Weights of a small contrastive image-text model.
Model: 40-pixel images, encoder norm rmsnorm, encoder activation gelu, encoder widths [48, 96, 192], text encoder norm layernorm.
Training: 8600 steps, batches of 128.
Data: trained on cartoon faces, 50862 training examples, 21.6 epochs.
Rows from block 11 of the image encoder of a small contrastive image-text model, named by matrix and row number. Rows with one number belong to one neuron. Each number is 500 + 40 x the weight over its row's rms, rounded and kept within 0 to 999. All counts start at 0. Numbers have three digits each. After the name is the row's rms in percent of the matrix's.
Before each neuron's rows are labels from the 100 images, of 14976, where the neuron reaches its highest value: "lies over" is the class under the peak; "responds to" is what is common among them. Only what is clearly more common there than usual is listed. The data: cartoon faces. In brackets: how many of the 100, against the usual share in percent.
# fc1: MLP up (encoder.blocks.11.mlp.fc1.weight, 576x192), inputs 0-191
# fc2: MLP down (encoder.blocks.11.mlp.fc2.weight, 192x576, transposed), outputs 0-191

lies over: hair (52 vs 8.7)
responds to: beard (100 vs 20.2); blue face (81 vs 14.4)
fc1.97 086:551521502543440529497540416474532482441481422450475533496427491485513508521498529482520551527475469448425512480468543501515493420503524522531466462500487522454517482497525530473469507465470492456497508520489384469497573470469457542514431512411505465543497471560497555532527471554495500522531496537418496502540539505494562435504499476440485529455516496619470425520465589435553486383455577526460515545514462463531457495550533496515542539502486550481511488543486499509482510489541542545505458557543496557495525529453549446514511496589439477490456533552478560505581516526482522572
fc2.97 086:542519424518501515552543540416479504500525516520523465467466489529499532539561508483540538475423476507580486490536527515507433469443489468461573497562549477541413541489551519499498480473481495460459482470527511475556571509476501536519536387406455468527506485524477536518547501475546555540472623526467571471446490495548445527473448454584443500457465519479488453556487532570502455417561477482494460523504484446493482514574515436444441417440486455489513498532506510535500503496501537443531545404515492533544512459537524506483462490514501481472548425470481529477561483504472522488

lies over: skin (56 vs 16.8)
responds to: hat: no hat (94 vs 59.8); glasses (68 vs 16.7); bald (36 vs 8.5)
fc1.96 078:498520498560534471545503530486499522498535582515494539552453450513538503470487463514508470491488495498543557541540514510486519564540539510526456437469484465489375531462508517530545513519524475431519563504490517499496498482485465529509534500520569454458511509530490455565533434442546456464477560501439564513537504439496529461433412486545451479494470449510565535522544428480452514493423560444508487533514505567470478508455540479484468435520557579539416554520485470496502539484496526552539505514518464508503485560526398630447447463474489450466483479489541470406584499509478474472
fc2.96 077:539491495525476469533580464560529467485442474468520467511544532500475465472502562515552535511480484514409511474504543546557505589516489444532548525562457513522380532573566519548481462473418491606567522510477571465449505511459565565484522526504475458540514501562536536508524466506510549561472497433484481487511498468523453460473484428456576446500482514456508513516618557494504444483481482540484511464530494450522557501463415518503527544436564502461530555528504514504542460501557464485471458513492475540506517489468476468450583481477524425485478562513545517463513439505466475485

lies over: skin (93 vs 16.8)
responds to: long hair (98 vs 14.3); grey face (59 vs 14.5); sleepy (34 vs 12.3)
fc1.427 111:543544519558551492433538475478497487466527540464506555528419501454449545466453493549474464465522485490478498455584517491530523554459534504482491474495492462516469539519539384500525498475445441514515437483509524517507418519452484463480519500554583551509462526526522513496499491544489544485320551484526472480516462474376483448486550495489484489503532542511482519482474533411503583528500531514535535466527493540477465550505403554538519568545539553484567462520519566482489541482507489531466486528487503529495489531514519528493553480561536530459500439412505539456455497449511541553
fc2.427 109:504530504529532437411530521438475437473496592497514450479471503471467549519573538481490472444546509539496514501555466401427417535572481498482508444517486511488481547466504518459460507513552530508525462527427503488520549552481531420465425471476595582479501547522445427542469489465529459530521507522465584526518508459451423452518504505512457461422509505517527447502501493493564525554562523519438464578486484514549514458532438496539496526488534497520458458501482483559480483478482474482485495513499458506478511608537523518491431547440452580484569566490514463546560496502493498505

lies over: hat (54 vs 2.6)
responds to: surprised (69 vs 12.6); cap (32 vs 10.5); crown (31 vs 9.8)
fc1.157 095:430429534454582489535487529435492477521474462499499545490460511579533579522511546476480579473540526499506492533448381470560542494561507527540493532466490465481588540566523465439531506508537485470538468521461523530503491521443465572490535452477451442449481553524485519510521478515580517501505512532485529467494566459468509594563583567449453478518513512488499468553420479458520521489451391508501516477467517514526499433567520509534464502541564486521457508397495467526467483501476441565497491512475513492460575461581469461488508494561498543508497482475515509499438525481570502507
fc2.157 088:475495529372525533464453546515496491548502440548516471479435514541503522543545431516516543520551576487452563526498491537429504495570461426499546478484396478479494570538526459534441454480540585501524440590508558504531454546524515489506512496536481541495498547543538531408491510538466476464449472444518487540521463464484548520495532571500512476526525535485547462469489529558444454459541499470472471468567486502473541475505519485479521502511487596480462584448480444505458507499489475472481481433545491555471438489496542469572458416485542529484543479537447472469432540453468486507

lies over: skin (52 vs 16.8)
responds to: sad (62 vs 12.5); glasses (42 vs 16.7); angry (37 vs 12.3)
fc1.501 093:473473549578504507606449508440503507445472487531539497624550485535506510547404558559568506494479458448527529508497463460496499515543540514502549453475500548510457498526507457451572469483544467517481459494475450563462475424505536500543524404486488581495505516544550494464458393478444506534503462550521535489483420500539546476467501416499467483464506452511496478491526511502464524496448502460520536529462466437494460484515430461503510502504483500496492519477450531433436532484530493461500554530567369484494546454552512497534474570497450531483548502476491472529513486588481549512
fc2.501 096:614542492534479536554532595544534508439450514482514504466494422459540577532490524529487565541413470528463477465526508501566549500471518508482495513502431448578461493482542453467421525429447472515501526564526455489509530473475455580557487546544458522460538465434576437521504497442486466552512539490536528511540500523499498499526495394515543548545481524511529464513502499520484437475520492478460482503482497517483501453531520511481464513472489454460552494517489448475528525546540427543480506494536593527433444509462526467494458540436517548479592489552579532403481508509501524453

lies over: clothes (26 vs 7.1)
responds to: beard (63 vs 20.2); neutral (56 vs 12.5)
fc1.336 093:466519551521501471458479437520500466609515555448502475509527506496474482512475513449496468489483502441502537586469502458555438451449545582457498493478439495504476435465484395569470488527513531537492466464508554544620495548510504563576488483527511460545521499471542503483530479515540598382552505548545515560490518489563496511526495554573495518473514535437483562434467511521448521561533486494534465509501483504413527546455466529503530475533515508435546532463498526470435491481480533471478519518520516502552435505540564543457476515486577563509530543541488440510500535553553513474
fc2.336 093:543514430445516495557429497521555528531452458458499510528512447505492526541511445547574448447544505552523496475476505541483440534472490542495507481508518476494519517515572499487475465482476509460528542495451551489568475498444516583514502503534465558530481529508449465547480562498611550534519600536518487530478450574503485510514445447506568455455538482560550486522510477507516491448456516454500470492457494407484483530558538463516423538392575493391473525489556455513472522493527543554526519520496447535412508566483506519482536448511506418458547459489497537519555538566472487515

lies over: hair (41 vs 8.7)
responds to: beard (100 vs 20.2); blue face (65 vs 14.4)
fc1.377 115:488453517487451428507551492424552503455512467366482562508441518518484564514481517477467477509442453488482489476408494571529508459481457517401484465480534518490452497491542477557477487456563449418524511531498451571536522461526446526491566523497487392538500508574494497514489527505526485536511521521522486435465542492515597474502500529443470470493511537552477465529490525511497527454469570533486534527401467455528542522549488583521593498476533496451534483573473442482523522505506480512464454490478530579469482514493536493487580529491421536503502509488505471553560519561444541475
fc2.377 124:469476435447491526578477489474428528500563533496540573448456481418503512539499534560500565438476464519598472455516522575490505469488492557395497545522516500480426542519452472494493509479439484467444435496510506510461523542508500518516506443472485525491590496527497531471562531424540569527524531539454513421490489426499489489513442493535493493461452453567473477553492501637487504438473481514503488475508537502521418498499464431484491486482492494502515485476478585488528490519555481441519537477523567637526520516521483457453452530506466511480526490485525560466485505529474534437

lies over: backdrop (100 vs 63.5)
responds to: winking (100 vs 12.6)
fc1.343 125:508493566470524541572479493466595477555513466498510459533499469487514481518445559482549490514469456510495506517500453425434498489502503477500439452444518494542586507407474504530594475473485449494489506540485523508471467515533481560460463455479466529507465453566366491510453364468536523461514488577500477501449511510478513472449498526529502600514549500490568546464569506446498488564465545472497489507515550493554503470493506470509554451504513445514408461511460485628499503532540530465477486529535488508482410447509492517559515496507459493553437474467541433488513490540492500500
fc2.343 118:512478419481485537520441422567445516540525497513447498484555505441516470475499509593465470505490515492485570540589524532484493431565529490485483447484420529490510455523489474533530465486469508480559515421515476478526448526465517521477574537474440455493394512518551477489514536564503516493509463468506378482502518506458468563509520443482512482542531489499542480555508536530415492515532485544512534486477504545515562551490531515473431491414494454498417562474489451442601502503564548419510434495537484495547545515474531465494490542446467457444537542453518483473530455449480521549

lies over: clothes (56 vs 7.1)
responds to: grey face (99 vs 14.5); sad (43 vs 12.5); angry (30 vs 12.3)
fc1.358 112:450477491497513539522564481530517488465500443570492498479455453550441353490526457464489520480527481556440512537445477529428468481533492478457504488386507501478520540577567474468562462460471477590453539511498517557491512468514476536503501458532436436528468493507458481556440484444537540533560491488475429479524530565575501472514471506569509510427446547510476431488505522502514489501503536568518517487514488543541483581472412561521434415504502531505525527515522550508541539521546476503470461501530487528486487534521420531476623525520440493470520504433496498500500493545536497515
fc2.358 115:528495469540443558549520509501480483400513532460468547497576545505484509486551506533486491515474558486529445463501483477482487510510507446523524543559463481547538375526522507478542510467552374550501514474502542482507513526519541505516517477432473562555439473436457435530468537408468445493411531442566485519485466537562476556457567484420552490556493526465442509517482482514587506560456523486515529447552499490492538539511468530528463506492579524475529521569490439492495519475482536506526575530521568509512410541557481407520527540444500502470500487453500518496482534488515507532

lies over: clothes (72 vs 7.1)
responds to: long hair (58 vs 14.3); teal face (37 vs 14.1); sad (32 vs 12.5)
fc1.175 095:551508462549446502496461485529481554473521470462545521506530534575473485468468532481406457493418459473528465468512543395507457514480571543521526457502441472526543463459535430466492499480529531533565489502418497446508519478414552482547503453577470434465517491470540502496566519503485516544487520465456496532520520486506539403402433541515462497484520522534434488482494483449493443469505560371523483499522477507474508438509522559472482536536544508449524481513436505490562451496460461513452484538480474472552497446488555521539541529496493500517488564525517447499517498560520614425
fc2.175 101:544490470507462494511436573559485570535477527525575436514489539534492449509505469494527446451508512495455481516551491493533460551489453506488559420458557492454532547555514503524465473483451504345492467474448410461575514452514559502534483566458516464528487552463462487525459509493591557462454513532431520410547496489468431454446500467474473508500493495470446471532547497479507523415507478451541515474442488517507509477505514484576443421452566454483500500470486436515513541526548531448432476467516449540498504541508440445531490455527529462514532504494526485499520488568432510472

lies over: skin (57 vs 16.8); hair (29 vs 8.7)
responds to: winking (98 vs 12.6)
fc1.128 110:448427411495550475544585503444562434462523563506537528551517499511442555523580493540459525462504506531456489500449573494464481565526449507540415453511474474557536545500460517527461463549481487464520478479503465474518532523475506516552500517457535518527538531505545506516512450469433447509519451514575473517424536497435525519526550481508494451501521455426397440483420546454449409523555512506503472561467469459458499503458493525534473506508463493474385490485497504457464492499507503579532499505588537509536451489493555542507457518498541463440522514469521448494527526429561540513
fc2.128 112:565497437474502464440490456490478489519532584470563521517465497529490528551457488552486487480454508498436510550558478494484480470412541484474570544517494513429411496492486484520494411530472490488524557517486427535473520573567500463531496480504449485536414524475463525527543508486412501554502440534499510491486478547547524490473500412538537413466488598480488450516509481508518582546526540477547526450477504510513551543542589500496518517449563550511468547473472493508532581564483476502530527516450440466460529506517477551457494535542517441454467528489589598502542545454542479501

lies over: clothes (51 vs 7.1)
responds to: teal face (56 vs 14.1)
fc1.506 075:488531451499516484510465497511468445409510407525560554518476440498507573411520525526478568485491513531510488511533490522449445527442437553527530541457481513552574497487458505523479507462474484543504524452468512538485564479454435476511507481548444415542503478468564522523465453445535448516503504538467599495480469539488538551469546502472478412486514529511425573496524497457399634378481504474479541447536562414516531474495476470519502493453484504527496520474485478532557491514538434498464513452547518488505556562535455525532471434484518524502494522496463476446502517515500488481
fc2.506 075:538478588452510476497460556590507453512544482478502435481539530580563521438531496479424535483524478469512496484492450555456467490481475510544454495455548474471478514501520514459441449453503548447414484489530414453518426503523491536529567475436502542473445448432507451542549493510495530500431522469478471452506566560461475525509563591544545527471514489448466519503481448526502519635532515442514496545484497460500462500474501569467479480458562590458464478490496451549472507537595489473482503509546543513487465476500470476509543506526491546542466546424504536437501536514485447475

lies over: skin (49 vs 16.8); clothes (30 vs 7.1)
responds to: brown hair (42 vs 5.9); long hair (32 vs 14.3)
fc1.281 097:383443522483508446547487487666517498463484509512461479514478509546502521449514502530475490490474499405463554526485534471497541515474481567416481548503483468421527526548537491483516520473469550484424493461508537513525515460510493511564505532525420532527451538484545479527487474508462535495565531495564583471564448505568437457447511571492513528485439456545488519533483488480429470488485538474551485491511494517458528565508502515496476462572514503475403410529475439492463498481481400452515462496563502492443524495447472493462497461510544472537563532508536471545462487533559486454
fc2.281 093:549465504476591533571477555400574542505487474538447465511423526522434521587492520490541475504513525480443505518503444529490511504451442537456507511420530560473499495515486522467550513541498489543478552491562521613521490515479522486477506527446438536501472492556539463494487508539537502516487470632421530517463575458561528501504538538484503485501527539472524501392513463473478582502522520556501519465533477497473460500511465482485544480460537509505539491541555527439508534506504516498566587521562538509531482512481539440516410499539501525503399532482461575515509445540474489559

lies over: skin (79 vs 16.8)
responds to: hat: no hat (100 vs 59.8); smiling (75 vs 12.5); orange hair (26 vs 6.5); hair: bald (26 vs 8.5)
fc1.273 099:508454488473561524593544483476451490492538554471502515489431543511479488489523509458500457444510462466482485528481508503483500541484493539551468485491499515471487600466496501501441468581483533517481550495504475535511501512517531466514505555535501469563437464464545530594492531465472544479512525575483562456566386496468453470525504497491546499559439542584510506516506501443426473581468545513532494528474480466401510589472516478548556590555528469396449460504475551437470546516516489458518486474457532493518441523523530548449512480469545517488555550515463515545547613526485458481
fc2.273 090:453483452547511451547522467501517542482460498546548561487426425538505540486513497533517518475484569485359566490461520503472486496438480497451518538568451560540477479535456489484513489512482516520508519494474452598549484456478541437479524566504595524460514486538524528561457514512493518501482447483503496521507594494527484510451468459550510404447544530494574489522440474472545456511550479460526515523540501534489460534523487538577457477459460489472536449504453507462515537490508464521540533563468478438521501543433441505524597503434402473486410505466458523510547546492447508520

lies over: backdrop (100 vs 63.5)
responds to: sleepy (55 vs 12.3); winking (40 vs 12.6); bald (31 vs 8.5)
fc1.420 137:453502542527531535481492514443492499447484421478490511540420531524518532526477539524494492536495497563456572461489529546473459526479585506439520480542519564497531537409481541448470443429510437516585464480465408465554499517497476480480500573515474565539514496447384461470534547456504503565506497429557517494364485523547523460520509548445458535550483490463489487431477509509550578445518503526526485550442463575463528527490382433510504490551497530560497508512475506541482555481546447535498479531551495496527514496517494499489509500474540517458536489578524491519529518483464513495
fc2.420 132:524513526471513475514583523461473454451522539507476499478522504500525528530544541552487412515488449541469502505490503449556560574489570495502432530508498517612564442483566529537500564494516514499511499488502490523533506452513533522477513483444488492486521495461565453513499452527493451526477520522497482457569455524459475486375471532393448461503466409562533529515552499536434436553493498468486517504461464530545513427578507471530465549465487478511548525476534483603575427438477517510584493525522481483485489532570539526503463500507422494493468442521508592442470519473485523455

lies over: skin (70 vs 16.8)
responds to: sleepy (91 vs 12.3); orange face (46 vs 14.2)
fc1.114 120:489469524510538539529451517536494512527466466544458500482485491574507480539513557562508496578500501437510502403532510500526485487489531465465497441585507500548532528482501522534501519491552420566492497489440511546503459469548510544487479591468570531502512504438367492508506535464470528534577457469486501521505470563489597576536454511509462508555452466443528490454495467497582520471508491503494544523478497503529441497502467426445457500575553569554508499498455489505485448441508580515470541512574525489543535542517477540490459514556381604553520512492491423477520493500500499500
fc2.114 121:443520568468526507626498500461499499518541493537522476510493510420485504542537467464493595517500485497469496526451509516526504611540509543545506572433603534531444534472480530514513573529417504563511495480552488497498526441376486466495507516431544471515519436542601495505494494519573534505434457499536504542530425571479460486523505440514479500458469448548509518497512501523541473528476493492583479610501469458479505468528502461460512519486466537558505482460493521519533515477413441494543482519550505497433525568498538484528566529500468545517515564517477489497516518465488558463

lies over: backdrop (98 vs 63.5)
responds to: hat: no hat (96 vs 59.8); sunglasses (43 vs 12.1); teal hair (42 vs 5.9); purple face (38 vs 13.8)
fc1.574 082:499474465533513514562435459481486521386430510535571491485511493596514563426524585570514487423468524486485555489577434478486486520541486444533522504461559534560568571516471460480513493450502446482453506498446466532474478512434519410433455540492440506516506590579492507480501435514563525451490526553478566440540420521490496511516477528503517520521531508485443530430560429532470571434550523489530518547541529474502485475528511516484478456488566499501533515529454564504490490484535456535456520482514509503542495504493466496516404539506511524478511478446525463468487484533474551559
fc2.574 096:540501540429478534501516492536519518484539539413535466432430531488563554460523446465479548495485544433480545394472488545485553512503522557571510501491475503548419479490568450565457503473510524525463515449525471454506521496460483491537480483503519539463487507515535458499546493517590448483539510501497463504479551526422523512568511432436503438563488444482441508542501539548434465543544450460394499511506526506492471500461474458514505486494505494487558475519495448445474540490552552520537507527465622529473558507411519457504543465481437538528459514390534507449540475477505485463

lies over: clothes (27 vs 7.1)
responds to: blue face (65 vs 14.4); laughing (42 vs 12.6)
fc1.363 114:495513538442508540543543444468513508446531509559513481492523542486497479505580500483457476492482539515509509473453523465494531507495534507431533423471532523579525444454502529443562521510531515540537546495527509558518511487505413543604400483466472552529479508514547445459496513437503541488409505476469478575490469486534468482478513487512551525460518569571422395469499437480461528527568505464434532571522470528512525447524524521484436423542468572517505567534497498535520463472479526529483444552574466491598490485506485542488476483453625519530481483487538525473520499543544502510
fc2.363 127:451502485535470464453504458473448497516474546521482453525449526479455457552518528489512426480505572443509545469458408565521494547452477417519529449502502509474530521524492516478528486490513448458546504502551470499576474497506478530529485533503449509471469494503476412544463522522474489501437507459463532498488455544541420445540535513509549472561531548450493521485554545466533486564466490533488470547586513548563451504592428571440454481542493523565548588479543458532379527493510466514459535497513448543477496506495492480558484433526500469501459537531503533575505545469420590470

lies over: skin (38 vs 16.8)
responds to: surprised (54 vs 12.6); sad (46 vs 12.5)
fc1.29 103:508473456540495605528472482519521486459445476541480457500524491465572627489492574533555487483560500528497548439479465603490541471482539510488520514499489497553496515487423485551554522476522493511606548536488489543472536478521506540466500486583464494515556516557612592489525434481485498529448513483497541430537520551480565535507516597515475522507455457477473570460536491419524488550488526477588542543491526518509522490509493504511486420466503463506520500562477452518523508491508529516524569425537470524471480498528482561470492448523496488444573488520484547493564493540538513575
fc2.29 105:551519463544551506539540512560495560478540528440503491503485488513520533564476495506574529526527578443458456506514489459545496529478470457489441466486491417508437530524549481554448480528518547512489466464486506488530501485525533570471516508518451461509515464458505509491513555458631533524540532489541486512507599574406441496528535527500469495433497506518532494452464487549404491528488489412521581514487485495503500465437559523497517413566534497464502536532460447457536428505541483557472445509535505474448510550531506489518503474384472547447595526444467530471468515529555471513

lies over: hat (26 vs 2.6)
responds to: white hair (86 vs 6.4); a mohawk (38 vs 8.6)
fc1.386 093:465521453516475510446532476428492480519449465535500505490500473477480530478512524465483472477436398524490476431555436465537502546462506588480529485344566512463481510462514477584460422526449557489475518503507484450461462492514575486545514507434585489517577467436535457540479528497522470516471496494450550457424508468502571541512502558512470387566501547514553488451475519477529513496513519522565505531495468509430481449501513538505546567544455505529566485537471536479518469533481506500559502501510473516511483472523461509476427473455423482455517502447466467590501517530535483556
fc2.386 094:444469525519465444523517527417466569509541535511546516527544515446480474499441456532518513463498424431532612449500507450438570482548615531498468521468505484545524485507572456485564470544475463449529525531490532517499532537492501554544547473495529437529507510516428487398536530427556491507494473458557595490522451495489481501537561426510570557529570471522456535486410479528507543479544460458573532456460476527436466531504506474526554483487508520484436493452526487436490544522503489530511504493467506514512460518503496489515485447488544458542464500551500523515393462491489544546

lies over: skin (98 vs 16.8)
responds to: sad (48 vs 12.5); teal face (37 vs 14.1); angry (35 vs 12.3)
fc1.147 096:461469510482459451492431432531511467524459535486532492548436509589506497560393537571473518471561479494485467450471508513526513533507453517585527490491518499556527448489580482493536500477507482540555389529463571515492502533520558523496484459509493469470454497545491480508498481462480542560483545543403464415478495439536476459543495461501529417461532564522487559529588512505485567532516509548495520581573469551521510575461536501512462507446582475470566514499460484417487533487544537494451454544481428562432543480538523465512544524478512478477462502484536502525487519536518470506
fc2.147 099:551552514507487548553491603509436456526504509521524480493538485483524469528471553501511570431426467516521432486498524521479515505451593489546495513500429477521548470578540510456443481426477496525512473506566512474553544459513543475533475511604520535495493507447521597490491488525494511497462523461573579519488517475568499495458400550522590470500525461490521525527533499486570485515513463582430519531507469533598433437472459553570508601478456500509531569505515481519488471436506513510488496558494514451531563475519527514514510470557418508509535486516506533506545508566470495512

lies over: backdrop (100 vs 63.5)
responds to: hat: no hat (100 vs 59.8); teal hair (45 vs 5.9); short hair (39 vs 14.3); hair: long hair (35 vs 14.3)
fc1.421 087:451509497541465516486446511561546445486500499540496473490542498514577556482492462481482559525468523402522522517576516507505468538430537501470458519501518507546493522489521558461502505495480517507517448519501479537504566484467529488542415553485507449530468441498559370515470466519519469521525562509477447503468459550512458515551508515541508472464567502464510511545523482509477481479506534437424499551502375448489552489538476457492511452524547472562468411478455447433567506368488549509518454478474527504487419535512504523530509479536472486469585485449562442497486414481496468431
fc2.421 086:458504506480520482522489495634556511480506451466483507505496526452499470445570489474521492538493523636474538533509510450534520474494525488510569468523473521489504506563540518535535485464434472501499515452512530466468511491522588486486497563541477547602482502518478489597540475466470498502444503489529516538500514466463471484486457510500469448462484484514494539485517531530536432465550533530580562509473507502555486506475507616587476511515498511486521483460511488511483455495512485546488450486484394482598496419627494511577557504469490538517456535473418463550442434523493436468

lies over: skin (81 vs 16.8)
responds to: surprised (50 vs 12.6); teal face (43 vs 14.1); laughing (40 vs 12.6)
fc1.112 108:469497509443500497481514456530489483454518478540578532558512416529521559481489540488495392472537467513480416490427485546550520511505471482480496491499483486485530565461482500488523454557517456480447458396473507503498439515529441531505532529466451442478449610471483451486519505483542480522595484497459471530473466430436517498529502465463480500471440457483431481518499548610476530462501489507563506519455531492538527516441499517463585468524485560443454493475451459544547523572520476473523441521501509579416504455497490483530539554441583462493463559529504500476520492401504533513
fc2.112 113:484491584559438489560468431570443506489512547479451454427467504510500546546514490501520513455570514445508481516558477615537466468498516469491476517508525474508555484524417482531493559463512489459516454566496547479539530455493509525447440466479464432519509454440496501467540465490490581554461499430526490479462558547406461526507513459502574529469450572515528484479564469560536508449472551537540566490492476530430484565444466513501538542539505504488489477505416568462430491531477417504550538457552452531480525524482485559478511481463496505456418470467497530472505546485439486501

lies over: clothes (61 vs 7.1)
responds to: grey face (99 vs 14.5); winking (50 vs 12.6); sleepy (33 vs 12.3)
fc1.104 071:523443483567469489496485485515528509523478463550385594531445516475510350542550408507551491509447468462403466516482516527511496531528436512469519503517487547441497513519470519495510485404429484552518498543523475576498537452503465529487455440477483417575515478487528494545481439467458517500527489500489439500550489455522467385451530491510472456495424486561457487497483564535549512474453537560478499494487482421516514494478454544399493547493514524461495497518496519493519518504521489524465507538549485542506468485477559506538477479534486533517525552520533558419492475587494455477
fc2.104 071:614501504462510570554490538523515524451543506524454504527549474548510569567486458478502528564571501579586560443478463520532554490483496416458517482581592499497473495488488471460440523522513449516463447523488467502445454488567554524425527449485520511505458525507522526499523526479479479565502473551505528486561467512519517529501435529426518517453492517500515519546513502563550479518515483480573508443461481428454427500533463471490472442476525517461497554466472505569416458525474563495458469526512573508552474501525513465516515466475502503422468516484507443448484415424444558459

lies over: skin (43 vs 16.8); glasses (25 vs 0.7)
responds to: surprised (95 vs 12.6); hat: no hat (95 vs 59.8); long hair (55 vs 14.3); sunglasses (51 vs 12.1)
fc1.306 105:404512504485469510520571471480518571464493442573485566475470450484446472440457527519415500522501510440516558478408540482556492560495432468451377517550491502459504520463483470466484452544485516518535496425427480487450513480547509505561508483480500523508442525413522435554491557529495522484570504523457473507501432483496504535523543488497499542542495518505421499549516504445419528537501516543453518547503531499502524539472448495534502537451455583444474455477478581581454548536476513511441459452496521472516503483443517514573443525514514523531526543535537432444491562526522481487
fc2.306 103:501542543542450440416479498462494549539595512450473476501454552535515524562543534540520480516417527522495493533449489498504558527429503463477495552512487472439446574543544478431534532513453485503489561536490522512495517456518488439522490559497502536482503523535534516516484539456520566494527498463620386487530514476527485513447487568502528579422487483503512515536460508465463535508465483470555491473509489509464457538526485508438500486490390577528557522518471541502471430491502540490546531437496569499535505496542551424521491504438531464558545580519472535578537474587489476499

lies over: hat (38 vs 2.6)
responds to: pointed hat (97 vs 10)
fc1.375 083:531513419487490446493505478454462498508487531478476480544464516409476484465494501487495503548489497525474489500459470541526539493457509504430438492442548590498560526486492541517576528524496507502589515523453459505483526498478492432477471493437498514473488492532515456515430480523488464449502541497459480399432443478452487500523540474515537501538531451547453425562455489466487461457456509430497568480542453408463525530486454462541551500520483501543406465503545488461529570384530524488471581507456499504572522480501421444515486564478565521425468549529506473506527564580569476502
fc2.375 082:512475495596527483459555447493488468527537456492467547480495469484465529500437488444475440529537504457492477453484556543559525440491511486485542467481458532557538561494525506524536494474522577556577540465504553523472592451445424470461501548538458513480511544478464565471487476513401479483528486458513496497537504477445504486530396456486526505493528430548407499537515446512432519463568499490525475514537485532576504508503512446509473463520508435500464448491537445563490447513532532577517556470439540508492505506496415443588558579539539406526494475455521489475514497504518553498

lies over: hair (37 vs 8.7)
responds to: beard (89 vs 20.2); teal face (88 vs 14.1); sleepy (33 vs 12.3)
fc1.77 101:543510493589517512494528503455527497545531512481514536498485435496503558485514456480464537449469482498498422502516543499499480472529518473539458522476511481460480462511515495483551449462447470443528484455514501442530590418508467489470453506495501462627533509556527472447567530552479511509524506429487529565533445529457492503488449543491511480493528455441520469453440578403460551453409514557446515500552510553447512422476524496564494571416514533496407520505493522522533465495471535522557597563438497505506483500439517504524518573539410530525566485548460519503477483464482525495
fc2.77 099:423573495522545536520443560535520545441485503508535465453480430463426484472473475423441524442520495483435482569504454441512510488471555524508538516468471460499462436501560499515483511529468550558486492426524470585534470498481476453481475451540477513512520532476543526439487483482550425549516478558456415453485510496518475511505454475547504490485486521453563517524495471476511441445580485541503455501418496484513481588484428433449497544452468532540531482481474510558441438511510440514456429500494560511492477409493504517428496499467497552492486516452519481508552561548427593522